config.toml
model = "sound classifier"
dataset = "simulated modem signals in the audio band"
train_examples = 78125
time_shift_ms = 100
n_mels = 64
hop_length = 160
input = "log_mel"
spec_augment = false
win_length = 400
targets = ["modulation", "symbol rate"]
num_classes = [16, 5]
arch = "convformer"
norm = "layernorm"
norm_position = "res_post"
activation = "relu"
mlp_ratio = 2
parallel_block = false
inner_norm = false
drop_path = 0.05
patch_size = [4, 4]
conv_stem = false
depths = [5, 5, 5]
widths = [64, 128, 256]
kernel_size = 7
loss = "cross_entropy"
init = "torch_default"
optimizer = "adamw"
lr = 0.00087
beta1 = 0.9
beta2 = 0.95
eps = 1e-08
grad_clip = 1.0
ema_decay = 0.995
steps = 12100
batch_size = 256
epochs = 39.6
lr_schedule = "cosine"
final_lr_fraction = 0.05
warmup_steps = 600
weight_decay = 0.4
Rows from block 9 of a small sound classifier, named by matrix and row number. Rows with one number belong to one neuron. Each number is 500 + 50 x the weight over its row's rms, rounded and kept within 0 to 999. All counts start at 0. Numbers have three digits each. After the name is the row's rms in percent of the matrix's.
After each neuron's rows are labels from the 100 clips, of 14848, where the neuron reaches its highest value: "strongest on" is what is common among them; "peak in band" is the frequency band that holds the peak. Only what is clearly more common there than usual is listed. The data: simulated modem signals in the audio band. In brackets: how many of the 100, against the usual share in percent.
# fc1: MLP up (model.blocks.9.mlp.fc1.weight, 256x128), inputs 43-85
# fc2: MLP down (model.blocks.9.mlp.fc2.weight, 128x256, transposed), outputs 43-85

fc1.142 103:323436573556563551507488580506434538443488563468470500416476521527524490487543489629508559482529479499453501511478569507468532432
fc2.142 098:467516539457509478535478434503502468553516540494519510520505532447451490446511492517409471474495477503582608563434501513462507488
strongest on: frequency hopping (37 vs 6.2); on-off keying (32 vs 6.2)
peak in band: 2000 to 4000 Hz (70 vs 25)

fc1.192 111:325495512537499519516441556470431498451559550523555458446440531477549459508561492552507533436459548482385558508491563567472418423
fc2.192 114:463517494463548496473514516518537478503508545473492501510516536475422508453501515540394462469463463455571585556473507484472529458
strongest on: frequency hopping (70 vs 6.2); 100 baud (58 vs 17)
peak in band: 2000 to 4000 Hz (67 vs 25)

fc1.79 097:568485435520573512453554550489602403565551432461463425510453518442437502536515480438403407486560408380571518492473466579436442589
fc2.79 102:396448466557512513493450508497458559487475664461458489427523517576511541483525484599471492410474480527462507563469546456536498334
strongest on: on-off keying (39 vs 6.2); 2-FSK (28 vs 5.9)
peak in band: 1000 to 2000 Hz (32 vs 12.5)

fc1.75 124:407513482582438528514472563484417555426542491553624474447510517493566463531507513556541502487486572476388543512526588528490393481
fc2.75 111:482506482455505471482495531506536468534496547488484470493512563464434498450489501513441466460489476457581538536434477465458495446
strongest on: carrier: 4.5 to 5.5 kHz (59 vs 24.9); 4-ASK (45 vs 6.2)
peak in band: 500 to 1000 Hz (59 vs 12.5)

fc1.240 101:462488467633571451476407498513608466471554565438442452409493501524434514474523515535485527428550414478628475497430516466521458403
fc2.240 103:532526456452527509463516461471535509544459600503418510556413465552504586422508491599520461423492434585489543501413494533530483440
strongest on: on-off keying (74 vs 6.2); 50 baud (56 vs 17.3)
peak in band: 2000 to 4000 Hz (65 vs 25)

fc1.163 102:380510462526480470548397525517457562520470602488540531413552546434551438508512490478513496487531559554545495491427539496439518430
fc2.163 107:486532486494510509496535540513492490516539513522519435471515492516447429401558437557471455481504462448527563466512505469431542476
strongest on: 8-FSK (72 vs 6); 200 baud (51 vs 17.3)
peak in band: 4000 to 8000 Hz (80 vs 25)

fc1.158 106:536509518478538519445430494518490565528486488421451540476490550521522440532459541577459386513527472543433614560496511507515462562
fc2.158 114:472503391517497473523492384560596490538528434516468570556492504536480513495461573488465429518486456516517501542470447493558570456
strongest on: 800 baud (55 vs 17.3); FM speech (44 vs 6.4)
peak in band: 4000 to 8000 Hz (56 vs 25)

fc1.15 099:419451557463571490461471512462532525506495506500441491452437513485429422427557522643481463505480436538628510523516539538523536476
fc2.15 098:467523482511502480543445410495550550588484535499531536552482444459470484465519545563557450524513578546524597542415527501438545522
strongest on: 400 baud (51 vs 18.4); 64-QAM (43 vs 6.6)
peak in band: 2000 to 4000 Hz (50 vs 25)

fc1.222 101:484514505462613564481532539551552539547490488509482512509477572520454487489560475576427448582526561428542618457514530464455559539
fc2.222 101:492503485503418488594487496498511576541445565505535503503546465494464492438553479566616422546493568549567516491447524457444483397
strongest on: 400 baud (79 vs 18.4); carrier: 4.5 to 5.5 kHz (63 vs 24.9); modulation: 64-QAM (31 vs 6.6)
peak in band: 2000 to 4000 Hz (64 vs 25)

fc1.98 103:497606481520522532518502458548586556590527514469502510475508475484458372489530444522529483580515567484601572511438524496386522520
fc2.98 108:493512470482496437505487519524465423521476527493485491442459536502483502455557434535572482514487534528491566462451476589435483440
strongest on: OFDM (66 vs 6.4)
peak in band: 1000 to 2000 Hz (30 vs 12.5)

fc1.121 104:554576403544601549453508480445565513512491507396422417519521532535462473483524519626502447496454506455511565515488484428526531499
fc2.121 106:525503397582521553493449490534646493563510511457446464475483609532436494555544514516526438432570460487574429470400470462531419486
strongest on: strong noise (87 vs 24.7)
peak in band: 0 to 250 Hz (89 vs 12.5)

fc1.48 104:455539564553506513569485507510603488498561527445457438458512472576414439458540493599557531539558494510466475543433480414479500487
fc2.48 099:458531513508518485533430519545510467516535496471464452442498433467476460492519501494973508492531471475510488491477500478444506490
strongest on: 64-QAM (25 vs 6.6)
peak in band: 2000 to 4000 Hz (62 vs 25)

fc1.188 099:524517500479501524462515515488484436524492571548474436524506492492507522510573477610493498476445495522445577513494519531473465463
fc2.188 099:443504434541560529402542466488526465504497523459468510542480524423447504495478555579466516443470412494549541529383466523528446454
strongest on: frequency hopping (57 vs 6.2); carrier: 1.5 to 2.5 kHz (56 vs 25.4); symbol rate: 50 baud (43 vs 17.3)
peak in band: 2000 to 4000 Hz (50 vs 25)

fc1.93 095:506497528521593503505498447448554514478520452424513464402516496445455420488575523598501561565480510477458554646476540595436518428
fc2.93 095:506562550502483479573409471480555478499535514513515492510531526443438444491531576502527448497563573503581559524478503487444538526
strongest on: fading (67 vs 30); strong noise (54 vs 24.7); 400 baud (46 vs 18.4)
peak in band: 2000 to 4000 Hz (64 vs 25)

fc1.61 093:514567451523476595524507373531536504529504529486531482494485533504511449471496513595453578456454501550454565555426503501497505431
fc2.61 098:450491498475540555456504428425551502525492571511477531596485496451495521453472520571596495519453444558516477525387552506456549456
strongest on: carrier: 1.5 to 2.5 kHz (64 vs 25.4); 800 baud (48 vs 17.3); modulation: 2-FSK (26 vs 5.9)
peak in band: 2000 to 4000 Hz (61 vs 25)

fc1.58 095:370560457582438573481531438555517550471591511501409465500551483450422545478498416561487503380441526531473568526522586452511458373
fc2.58 093:517488485472609474521471494492539484554444484420525510482432554482454452521501609509475412522531407466598569532361453417513495491
strongest on: 2-FSK (92 vs 5.9); 800 baud (40 vs 17.3)
peak in band: 2000 to 4000 Hz (84 vs 25)

fc1.227 115:479555434590534565445532578512525551443521442490613428460503500550501484561500481527524520557530544407407560473571519505525401537
fc2.227 095:432511491503470480536458524531541480547504582496501507464529570458439497458505527493573442467520501506591505562432523475427498405
strongest on: QPSK (35 vs 6.1); 8-PSK (31 vs 6.5)
peak in band: 4000 to 8000 Hz (63 vs 25)

fc1.245 100:396530485498429548507505494576488486499583478531462509475495517431465540452518459562472479340451456463475618518535557532477390403
fc2.245 104:518472442515611467500489457513542472541457499417471535495462531465437427535501574506487461505504451464552585543436476412508525470
strongest on: 2-FSK (71 vs 5.9)
peak in band: 2000 to 4000 Hz (73 vs 25)

fc1.167 105:476492469498545518533407519516525508476371534423445511443561557500525479544468596446453466464540474473602453622501515410477592419
fc2.167 107:470499454541561488463573480533489474520544495483492464494439458535462502463568417592511473444456440468454599476486463521533474483
strongest on: 2-FSK (42 vs 5.9)
peak in band: 500 to 1000 Hz (37 vs 12.5)

fc1.139 094:475449463548561483527379563540579467462485563436465486433539584544436484536472545501386472517564433445593469563508509438467522443
fc2.139 092:496538515474570494430500458502500415562532505517441457507407496476450506468576488554473450443497475523494641475451483510529483494
strongest on: on-off keying (73 vs 6.2); 200 baud (47 vs 17.3)
peak in band: 500 to 1000 Hz (30 vs 12.5)

fc1.132 105:361458437542504511535380494510502540465449567471492590418565527471517537514489559480510460466534520544527472565486516467454519375
fc2.132 108:482527490496522486474556533521505510499536474491524436504516452511411462427491473586488457469522426449527543477480489483478494478
strongest on: AM speech (29 vs 6.3)
peak in band: 2000 to 4000 Hz (69 vs 25)

fc1.72 094:507585472568518510559392427545564414461525575474454491469501546531434478488560461546513452464528521446540511468488494453522557488
fc2.72 084:481529569454469397578526554494479506497441497487611497515523480437505493391482520515565480490514468451567463523470443557394499436
strongest on: frequency hopping (60 vs 6.2); 800 baud (53 vs 17.3)
peak in band: 2000 to 4000 Hz (57 vs 25)

fc1.233 129:474528416589541592450524589460498555395529434495558420500527520497534455562520508539531509511501590432435600476561543485520432532
fc2.233 104:466535511495478485520465511540554489523519570521494499486524597476428510481522488508488423482501518499578541534448506464458485418
strongest on: 4-ASK (56 vs 6.2)
peak in band: 500 to 1000 Hz (48 vs 12.5)

fc1.181 109:474524453563442529546461456521598504481443477414519502435521528432401413506563388498502500516534517433533494487443509480475517478
fc2.181 119:543515491473556499482515436482554510454510479473504529584522501486475579461396577496524495463583368520529477530431464433544489418
strongest on: 50 baud (91 vs 17.3); on-off keying (46 vs 6.2)
peak in band: 250 to 500 Hz (73 vs 12.5)

fc1.52 096:529508476500578546448529566483528407565539418429485450509433550451432531520497527478381428503576454397566533496500454592454438605
fc2.52 096:405463450547521537515452486492499577491486690471459493464553517572504534461522519593501493408473504500468507580460547443539484334
strongest on: on-off keying (28 vs 6.2)
peak in band: 1000 to 2000 Hz (37 vs 12.5)

fc1.94 108:474471529464493410521465517516554532541510482400552462432502522457490474453469499486468503528588483469474500576433486475312587445
fc2.94 107:528493496496456464526421582568543470555559537537490440433531541553453511488515484517532493481527481493604437458443477435501443449
strongest on: AM speech (33 vs 6.3)
peak in band: 2000 to 4000 Hz (61 vs 25); 1000 to 2000 Hz (38 vs 12.5)

fc1.35 112:518506527428530399580450492487513528544448509416517537503450497440530427524474524467433491554514528516456503614357471550348602509
fc2.35 130:522479491467468454547513570559497493560500483570521492453484542567480551450494510490492464466540441502605437452479444368552426482
strongest on: 100 baud (41 vs 17); QPSK (26 vs 6.1)
peak in band: 2000 to 4000 Hz (62 vs 25); 1000 to 2000 Hz (37 vs 12.5)

fc1.152 093:420618550475434475479477483537467395483576571541528488494473498468498500477528565523450469424489458458498525577414514530459523435
fc2.152 077:499451432525602531512515484467543507555473536460482473460451459475465407487558447555526493536431514440380647496528549496431587547
strongest on: 800 baud (89 vs 17.3); chirp spread spectrum (88 vs 6)
peak in band: 2000 to 4000 Hz (68 vs 25)

fc1.19 104:532574506515603506444497499461485403462555496444470429508450540456489354523528480543421535514463475449434482522488452557442538543
fc2.19 096:421517454540508524455369520500537500433568603387438443405582573500445499539501539543465528441528500460467483587490539490465472414
strongest on: AM speech (66 vs 6.3); FM speech (34 vs 6.4)
peak in band: 2000 to 4000 Hz (66 vs 25)

fc1.129 096:450551508585523529467433464539539523491569494478494438432513576482457408496511495567426465425458528493522588561476526534458510415
fc2.129 094:458529532524585509421445449501536447516554546493456519493483520450466391557516542508550500565483511455505625520443492504491507553
strongest on: chirp spread spectrum (56 vs 6); 800 baud (53 vs 17.3)
peak in band: 2000 to 4000 Hz (69 vs 25)

fc1.255 099:455544497531490526463434457506550551495417489442464509499514564476495448515503525512469406468484537559469573597420478542489451496
fc2.255 111:556490346544436476572430410524636464537516463538424556507485522592449509516534491480470436463540453551488440443459502469577551467
strongest on: carrier: 1.5 to 2.5 kHz (85 vs 25.4); 800 baud (84 vs 17.3); modulation: OFDM (35 vs 6.4)
peak in band: 4000 to 8000 Hz (75 vs 25)

fc1.23 101:507496452532545574484428454478596489489486559444462471474456533457443567472589446525464472396569476472578490463452493483512512456
fc2.23 101:471463532439487432566501486502510564513498589465542513505557472544488539326495525599595445510528462542568494491438478433479508403
strongest on: 50 baud (87 vs 17.3); on-off keying (34 vs 6.2)
peak in band: 250 to 500 Hz (48 vs 12.5)

fc1.54 084:432585555475554432509488461562496536543496524508509484445476510419470458433535506476454491475555486531554593532379502538372496428
fc2.54 087:516503441497510504614459501500546459546487526507526482460468567525544486450545486498535433478505502504577510435451501401445480395
strongest on: OFDM (32 vs 6.4); on-off keying (27 vs 6.2)
peak in band: 4000 to 8000 Hz (53 vs 25)

fc1.81 091:482613436460511531477518537479556479546547452489467431520453559484504498436534449502443426528555493400614641517485489596394497565
fc2.81 092:411493483558501496576442526526463583486461575475499477422520533530503516460518513537513470445495489530495526516425532450499492354
strongest on: 400 baud (41 vs 18.4); on-off keying (38 vs 6.2)
peak in band: 2000 to 4000 Hz (63 vs 25)

fc1.230 104:452549455560473531577467524517598502483521515419455470482551463586492453453485497472560460497587477506551442541466503406463515421
fc2.230 100:451550480509529511516459507517542465529491504477435476469491443511488472471505461498935468461557476471494492497441505520431517494
strongest on: 200 baud (47 vs 17.3); QPSK (30 vs 6.1)
peak in band: 2000 to 4000 Hz (66 vs 25); 1000 to 2000 Hz (34 vs 12.5)

fc1.41 099:480507418503511506494577538455615404522553418543529404503446541465493463464566457496405482466477405472527521431494437567457486478
fc2.41 100:422436521491562490484484504548443577524515588447526484425522517530429475438476529582437452512479432490528484559450490376544516436
strongest on: 8-FSK (45 vs 6); 4-FSK (30 vs 6.3)
peak in band: 2000 to 4000 Hz (64 vs 25)

fc1.144 097:412620522565443515470526506560463528462598476523553480508489465437429478476528443487561550428464566434448633487535526555486417489
fc2.144 092:440517494497534487524446531531527493523501539480494470416511590493448439500542523497590433479525507484572535543390486507427535447
strongest on: FM speech (66 vs 6.4)
peak in band: 2000 to 4000 Hz (57 vs 25)

fc1.254 098:525533441595528503523481585488641554444469515382509421445566522469494490446500557507504523513592502426544457578428470434433495412
fc2.254 095:529532445522520517418501459522549456574514555497489481495420526522454489502543435553591444482488440512546552435393456487541410492
strongest on: 100 baud (44 vs 17); 2-FSK (29 vs 5.9)
peak in band: 1000 to 2000 Hz (31 vs 12.5)

fc1.113 091:407511470544500517485457487589522533528528601409528439380531629545449496496535496544441473542519522488482472549475560480507516295
fc2.113 088:478542590448566440457455548551481438523594502466496459472470581485452421505528544542368479510520489466538573537489463495464507557
strongest on: fading (68 vs 30); strong noise (55 vs 24.7)
peak in band: 2000 to 4000 Hz (66 vs 25)

fc1.175 110:532558518534579453393398467463541515538495509429451509441495508462498488547549552584483415543544522524470564638338461606471495488
fc2.175 118:502536435491412506596424463580591449539529431566425545482486609564503443517512512434379444476553494475500503435521479470524610521
strongest on: carrier: 1.5 to 2.5 kHz (92 vs 25.4); 800 baud (90 vs 17.3); modulation: OFDM (43 vs 6.4)
peak in band: 4000 to 8000 Hz (95 vs 25)

fc1.59 121:446542447593521561487467565478458519412550501505591410466476515502558437580542519547544529478517590449379564505549554556498442533
fc2.59 108:474531483497498483501491526526536476533494571504483496471539576463428500454517519490466450469506496485611508548436505456449484442
strongest on: 4-ASK (56 vs 6.2); carrier: 4.5 to 5.5 kHz (51 vs 24.9); symbol rate: 800 baud (41 vs 17.3)
peak in band: 500 to 1000 Hz (52 vs 12.5)

fc1.236 096:407559490514485464576471491568555531541510582483487525499481530469478388419534477565413464504527526478480544523412521562385557486
fc2.236 097:525527477538426467577486563572513449530474523457524458441468558530477512480582456480533441505504521457519487414457470460431451466
strongest on: chirp spread spectrum (86 vs 6)
peak in band: 2000 to 4000 Hz (54 vs 25)

fc1.253 078:398512468625562538471435481468544429522564556463471418453435545572499400511555474598450589437451526463496492506458546526482528488
fc2.253 081:484499515491474471495475481490552497510518594488476540525533558493458513457529553555470496471507496498556515556439505488478510468
strongest on: frequency hopping (78 vs 6.2); 100 baud (47 vs 17)
peak in band: 2000 to 4000 Hz (74 vs 25)

fc1.101 096:453495504569544416441440505633540528481562515418476460336549540458417523465533427487480485452578434442503471572477462531487504412
fc2.101 100:544572363545505495495390552509576471520494507418391454453501597587504461538565494468500410486548503496531488483444490473497439478
strongest on: 4-FSK (29 vs 6.3); chirp spread spectrum (27 vs 6)
peak in band: 1000 to 2000 Hz (32 vs 12.5)

fc1.114 089:490463479557494560555438576517482616457411470490604459392565551511537437542535511489484510542588549466458500533496546413455485446
fc2.114 089:509530468449479504475490476505559455548517498484513485493501540513426527440509481523450408494495463499587565529471504463465506437
strongest on: 400 baud (51 vs 18.4); 2-FSK (31 vs 5.9)
peak in band: 500 to 1000 Hz (47 vs 12.5)

fc1.115 102:418554467511481471424490507541467414494558537475483491501555532492458533444503432488500535484464465463601457477474482389528417358
fc2.115 097:530521510590453504544504471469596485483452461525550530528475435454493544493541482464529486507572480531538370453426502565481491496
strongest on: 50 baud (77 vs 17.3); OFDM (55 vs 6.4)
peak in band: 1000 to 2000 Hz (33 vs 12.5)

fc1.151 092:381448416567516503462543498511611555519520488442509492502556505510387484512500477519473465581465485455635460581454447534472460478
fc2.151 092:417592521525496429484489511504467431497485608420528494471515463438544471447554404582532555472453553495461570524455472612426447422
strongest on: strong noise (64 vs 24.7); OFDM (32 vs 6.4)
peak in band: 2000 to 4000 Hz (66 vs 25)

fc1.203 110:464560528474474464506503447541559543543586498399496421468527561534426479461500463554452535522543533489451566562472505514382511398
fc2.203 110:498480579458428527574489584520485534493562542573578414453554543523501468439506462540445552522536473521503445444442517445419440504
strongest on: 400 baud (76 vs 18.4); 4-FSK (60 vs 6.3)
peak in band: 1000 to 2000 Hz (30 vs 12.5); 500 to 1000 Hz (30 vs 12.5)

fc1.66 101:444509476552473457506452451510513447493572520497513482478538588460460443466477555470401525483489463431491476539479504513465425487
fc2.66 108:549589525460543468492492481452553471525490516527452565569490428490538531466489499509572483563537546578502552517406527574420547563
strongest on: chirp spread spectrum (89 vs 6); 50 baud (88 vs 17.3)
peak in band: 500 to 1000 Hz (32 vs 12.5)

fc1.242 094:527540482502526543475532543538593503516569405492531473501486491555435484476477531468469491560565433446502509550467513446458458540
fc2.242 093:388526476576490507478461519477471529453475591467510486471535476442538474440532486554675478406502502510495501520428532592495465359
strongest on: 800 baud (61 vs 17.3); 2-FSK (30 vs 5.9)
peak in band: 4000 to 8000 Hz (85 vs 25)

fc1.126 102:524580461469611509461497547530478554489556495398532482491469535502483448493500519528489561546511528394522630553450518504420480455
fc2.126 095:477512558509461433556502476485566565502498489482534538481544501482408515422448567516462470480538441506546497565432516525488534435
strongest on: strong noise (58 vs 24.7); FM speech (30 vs 6.4); modulation: 4-ASK (27 vs 6.2)
peak in band: 2000 to 4000 Hz (51 vs 25)

fc1.38 085:527564448477506440497520452505515435541483539435527478451444502486458452442568437536504507479517505486513573518454435490435445425
fc2.38 067:484459526462485482574414541586411538547490531539515494420486567508457441482570565501481443495514586463471575478535465425501521571
strongest on: FM speech (85 vs 6.4); carrier: 1.5 to 2.5 kHz (66 vs 25.4)
peak in band: 2000 to 4000 Hz (70 vs 25)

fc1.218 147:450516464581450520509517578486451601396516454554602454448519474502519472557520527506524495505507573435358524505552550531508417498
fc2.218 109:456520500468500466497493492530544466538506556480505486488515565454432500457497509492495455486511463492597546513427481480453499449
strongest on: carrier: 4.5 to 5.5 kHz (62 vs 24.9); 4-ASK (34 vs 6.2)
peak in band: 500 to 1000 Hz (63 vs 12.5)

fc1.174 098:496502496576509511442400517542491543516501649393500511401537544531513519498517499565495459530571557521463502576471510491530519408
fc2.174 093:451517542420565477492462529544505461531613459479496426428503534442416404505528546528359461506506428452519618560497457475450513498
strongest on: fading (72 vs 30); strong noise (71 vs 24.7); on-off keying (33 vs 6.2)
peak in band: 2000 to 4000 Hz (72 vs 25)

fc1.207 089:375534496532570522377438500554526474531512544490459533442464517502444534520520508425361467483485461498543440539468511585520525455
fc2.207 089:524549408566479509568401504458551468487456523421505484470516569510557446523552552528579424427547522507514562483440523504464442496
strongest on: AM speech (71 vs 6.3)
peak in band: 2000 to 4000 Hz (61 vs 25)

fc1.42 120:446533430592473527519439562515550592433512453475573448463554468518513485541522530493558538549556592473418503534545563455468430453
fc2.42 100:466540494482515478501476503519554460535527524471452472475513532493432492447503482499681437450518458481593526525445493481470517475
strongest on: 200 baud (71 vs 17.3); QPSK (28 vs 6.1)
peak in band: 4000 to 8000 Hz (81 vs 25)

fc1.215 108:498478487502513484494396478513506546472392614428432546466564555503526458499470596471481481493514552529542458599464524386455575369
fc2.215 106:481477455505572499478587485531481485552528483476495462474425455524445462431565440576482452465480379479494597487451480491507507486
strongest on: carrier: 1.5 to 2.5 kHz (59 vs 25.4); 4-FSK (51 vs 6.3)
peak in band: 4000 to 8000 Hz (61 vs 25)

fc1.221 106:533491470463527541518521504499552473549399454482505513492520533420472504496465577420455476485525476450645481540459446451464541516
fc2.221 106:436501475527545501458532548523455515473571632457510466472501504558500534440505439637528535448449433463447516484512498464528454405
strongest on: 800 baud (42 vs 17.3); AM speech (27 vs 6.3)
peak in band: 1000 to 2000 Hz (35 vs 12.5); 500 to 1000 Hz (34 vs 12.5)

fc1.170 106:548516576414509480453436471507468539508428489416447523490472527487530427546452579511532482529580527567461570555499474515491508558
fc2.170 101:429461488557522457501450493567557488538583464569583523487491516434417488520512574483487445541486482496596526477483404471540463503
strongest on: 800 baud (70 vs 17.3); carrier: 1.5 to 2.5 kHz (67 vs 25.4); modulation: frequency hopping (33 vs 6.2)
peak in band: 4000 to 8000 Hz (78 vs 25)

fc1.86 116:397487459561439526540428586506452553435484520531585495418531532470574493513504549512533527505493568493394510517532572514466446428
fc2.86 110:489550484453539473488535506505543447528527503485490462494521538490441473443507462524442412471488429450580547511460488461470525483
strongest on: 4-ASK (31 vs 6.2); GMSK (28 vs 6.1)
peak in band: 500 to 1000 Hz (51 vs 12.5); 250 to 500 Hz (38 vs 12.5)

fc1.210 117:516527506536476517520419548565512508493494604403493398426565525505537525467549462575491436510575492527547551478474521487422465501
fc2.210 129:463527552471460499539452595492470387476566499620533452436507578378520521478534537472440582455492461521545439482476488535395428474
strongest on: carrier: 1.5 to 2.5 kHz (87 vs 25.4); chirp spread spectrum (65 vs 6); symbol rate: 200 baud (58 vs 17.3)
peak in band: 4000 to 8000 Hz (100 vs 25)

fc1.228 098:395439541606588490513376492474575489498549573511430441433449527496468450561558510511469516451519468508580486534443494493462583460
fc2.228 089:515545510444516469524480425469577515521493534480450557533454510597503545419464554560463451465614447580506546556430515506501517485
strongest on: chirp spread spectrum (34 vs 6); GMSK (26 vs 6.1)
peak in band: 2000 to 4000 Hz (79 vs 25)

fc1.176 096:548494536518496558452493433479433453545470570556457494548453513497535480515513548556526484503404546547459586479471504524527444541
fc2.176 095:459514423593536586411497511456603422452536533460443465497476604456487461554528532509452523419472487469519497512420513545519431514
strongest on: frequency hopping (75 vs 6.2); 100 baud (61 vs 17)
peak in band: 4000 to 8000 Hz (65 vs 25)

fc1.196 089:442505517506525517561434450504577520563505526412528470384535552526476416460519466550426497539526531516496510513318553492372467457
fc2.196 078:529488436472461509530522462524540439569483510489449492539487542531481507450508501544508463481525385506556560474425476414551481444
strongest on: fading (73 vs 30); 400 baud (55 vs 18.4)
peak in band: 2000 to 4000 Hz (81 vs 25)

fc1.186 100:483576539480488513497526481502488498539496492465459480512485494446436523463550450494496445506495554450556638541522530589368498507
fc2.186 109:467514465503549506508444502522506470502493573462433487443459616516527462517540500514460450455491478510504532491427494498508481430
strongest on: on-off keying (86 vs 6.2); 200 baud (45 vs 17.3)
peak in band: 2000 to 4000 Hz (54 vs 25)